Weights of a small sound classifier: 15200 steps.
Rows from block 2 of a small sound classifier, named by matrix and row number. Rows with one number within an expert belong to one neuron, the router's apart. Each number is 128 + 32 x the weight over its row's rms, rounded and kept within 0 to 255. All counts start at 0.
Before each expert's rows are labels from the 100 clips, of 14848, where the router gives the expert most weight on average: "top examples" is what is common among them. Only what is clearly more common there than usual is listed. The data: songs of 200 made-up bird species, synthesised, often over outdoor noise. In brackets: how many of the 100.
# router: router (model.blocks.2.mlp.router.weight, 16x96, trained with AdamW), inputs 0-95
# up: expert up (model.blocks.2.mlp.up, 16x192x96), inputs 0-95
# down: expert down (model.blocks.2.mlp.down, 16x96x192, transposed), outputs 0-95

# expert 6
top examples: high song (56)
router.6 [128 132  97 114 149  95 176 155 124 114 110 140 132 113 123  54 178 143  41  71 148 129 165 154 152 140  52  99 140 152 176 146 149 156 120 143 158 151 157 178 132 110 146  76 149 123 105  77 107 101  88  80  97 109 124  54  71 156 123 113 139 151 149 118 156 156  82 162  94 175  83 144 116 198 157 105 129 123 147 140 134 142  90 137  96 155 133 128 104 175 122 141 174 173 106 116]
up.0 [108  80 116  78 113 134 154 113 100 152 138  59  92 118 137 155 109 124 142  91 131  93 204  70  82 125 125 123 151  93  73  99 129  92 159 146 119  74  91 137 168 118 182 156 110 161 160 127  98 159 101 173 117  78 186 166 130 117 137 163 106 140  84 148  77 128 119 169 157 112  88  67 145 153 122  92 167 102 126  95  71 116 115 126  77 147 171 156 138 104 130 130 117 158 196 134]
down.0 [ 76 117 149 106 118 124 181 152  94 159 121 134 108 157 143 153 177 172 174 136 123 169 156 132 165 138 151 115 106 108  72 148 166 119  81  96 139 104  67 114  99 127 166 115  97 126 101 131 137 121  63 115 119 118 115 122 121 141  85 161  97 122 102 189 175 130 174  88 189 128 167 135  83 115 149 147 119  67  97 229 147  86 154 142 121 165 156 106 137 118 205 116 130  86  94 110]

# expert 0
top examples: rain (47); upsweep (46); first syllable: upsweep (38)
router.0 [168 152 111 175 122 127 151 114 191 132 182 147 114 106 157 115 188 171 138  86  61  92 133 134 103 138  91 107 159 171 124 133 134 169 150 144 137 139 133 166  86 120 158 121  55 163  82 145 121 105 160 119  80 109 111 130 128 174 144  99  88 167 172 127  90  97 106 171  80 128 119 129 121 187  70 107 175  75 104  95 124 121 100 139  60  72 145 108 115 132 126 163 189 112 106 132]
up.0 [175  65 106 101 109 113 139  93 139 175  96 115  82  67 206 130 193 103 151 120 154 109 123  72 123 131 162 130 129 113 176 157 101 137 122 153 120 125 142 155 144 144 115  64 133 105 110 160 102 116 120 182 189 145 105 109 171 188 182 151 109 112 106 168 138 120  95 134 130 133 147 164  70 126 154 167  94 129 177 183 124 148  84  68 154 154 150 136 114 116  92 165  99 125  77 148]
down.0 [107 156 178 147  95  95 187 160 125 149 176  93 148 114 118  92  88  67 115 116  75 106 132 187 120 130 137 100 124 138 121 128 115 137 133  73 134  57 107 173  80 102 141 195 148 156 125 147 121 150 111  50 123  71  91 139 169 103  99  88 139 121  62 101 133 114  78 108  82 126 109 116 175  77 110 106 139  86 103 204 129 124 142 143  99 144  91 163 124 142 152 127 164 133 141 107]

# expert 5
top examples: high song (52); clipping (38); text has "clipped" (38); stream (32)
router.5 [170 105 131 167 101  96 130 167  96 125  94 177 108  84  95 113 189 160 128 162 103 133 218 150  92  87 144 162  87 162 166 169 126 166 123  93 151 125 166 145 131 156 131 111 164 114 155 140 109 128 119 179 194 118 132 116 148  87 101 114 120 130 167 101  72  99 143 155 145 136 134 149 141 106 122 166 127 106 102 172 185 115 196 143 114 136 111 149 193  72 146 182 156 195 111 128]
up.0 [131 180 141  81 144 110 102 140 118 145  98 145  97 112  88  94 135 143 143 152  95 173 164 151 153 104 167 104 145 150 139 103 127 148 160 209  79 107 120 110 156  53  89 186 152 113 186 110  78 122  79  96 106 111 122 162 180 150 161 149 109 123  66 136 153 178 140  94 108 117 135 125  80 115 108 108 114 117 124  78 125 135 158 127  87  73 195 151 105 157 162 173 110 183 131  86]
down.0 [118  92 121 109 170 170 116 126 148 137 118 173 134 170 160 161 116 113 177  95 171 177 144 143 128  98 121 118 130 130 152 134 121  89 123 135  94 156  77 116 127 175 111 189  50 162 134  91  93 149 196  67 136  90 151 138 200 126 145 138 122 114 139  82  88  80 106 118 131  35 119 116 130 140 146  69 173 119 139 166 149 157 156 159  89 204 146 127 134 162 130 153 123 102 133 152]

# expert 14
top examples: low song (90); rich in harmonics (76); steady whistle (67); first syllable: steady whistle (60)
router.14 [133 124 127 144 170 147  78 133 135  97 140 113  92 103 164  91 223 139 146 132  50  92 115 152 141 119 133 136 112  76 147  91 104  93 147 145 102 113  90 120 118 111 152 146 123 154  96 119 147  44 154 126  97  83 209  96  91 103 117 138 106 170 115 146 119  91 107 126 144  70 107  79 129 141 150 163 156 133 159 149 171 140 180  98 105 179 134 145 161 136 116 154  94 151 173 205]
up.0 [129  99 133 138 106 157 163 133 127 109 129 118 149  96 194  97 140  51 162 112 117 194 184 139  71 152  72  56 144 201 139 160 175 144 116 115 106 136 120 107 107  81 139 148 111  85 144 111 183 158 165  99 103 121 173 118 157 183 111 125 121 116 166 165 161 133 141 114 180  90 176 114 131  88  89 119 166 111  82  88  82 133  88 107  95  95 105 123 111  91 146 134 145  93 109 141]
down.0 [173  87 135 111 140 149 125  45 106 118 102 145  95 112 113 137  64 167 131 103 153  39 180  96 203 176 126 144 119 112 126 124 100 155 145  91 106 157 126 152 158 146 124  76 122 148  48 156  98 106 131 101 111 171  73 152 173 146 181 156 181 152 111 114 148 115  81 107 131 172  78 157 122 112 153  86 149  91 123 128 161 129 110 160  84 115 135 109  91 126  97  91 122 141 119 143]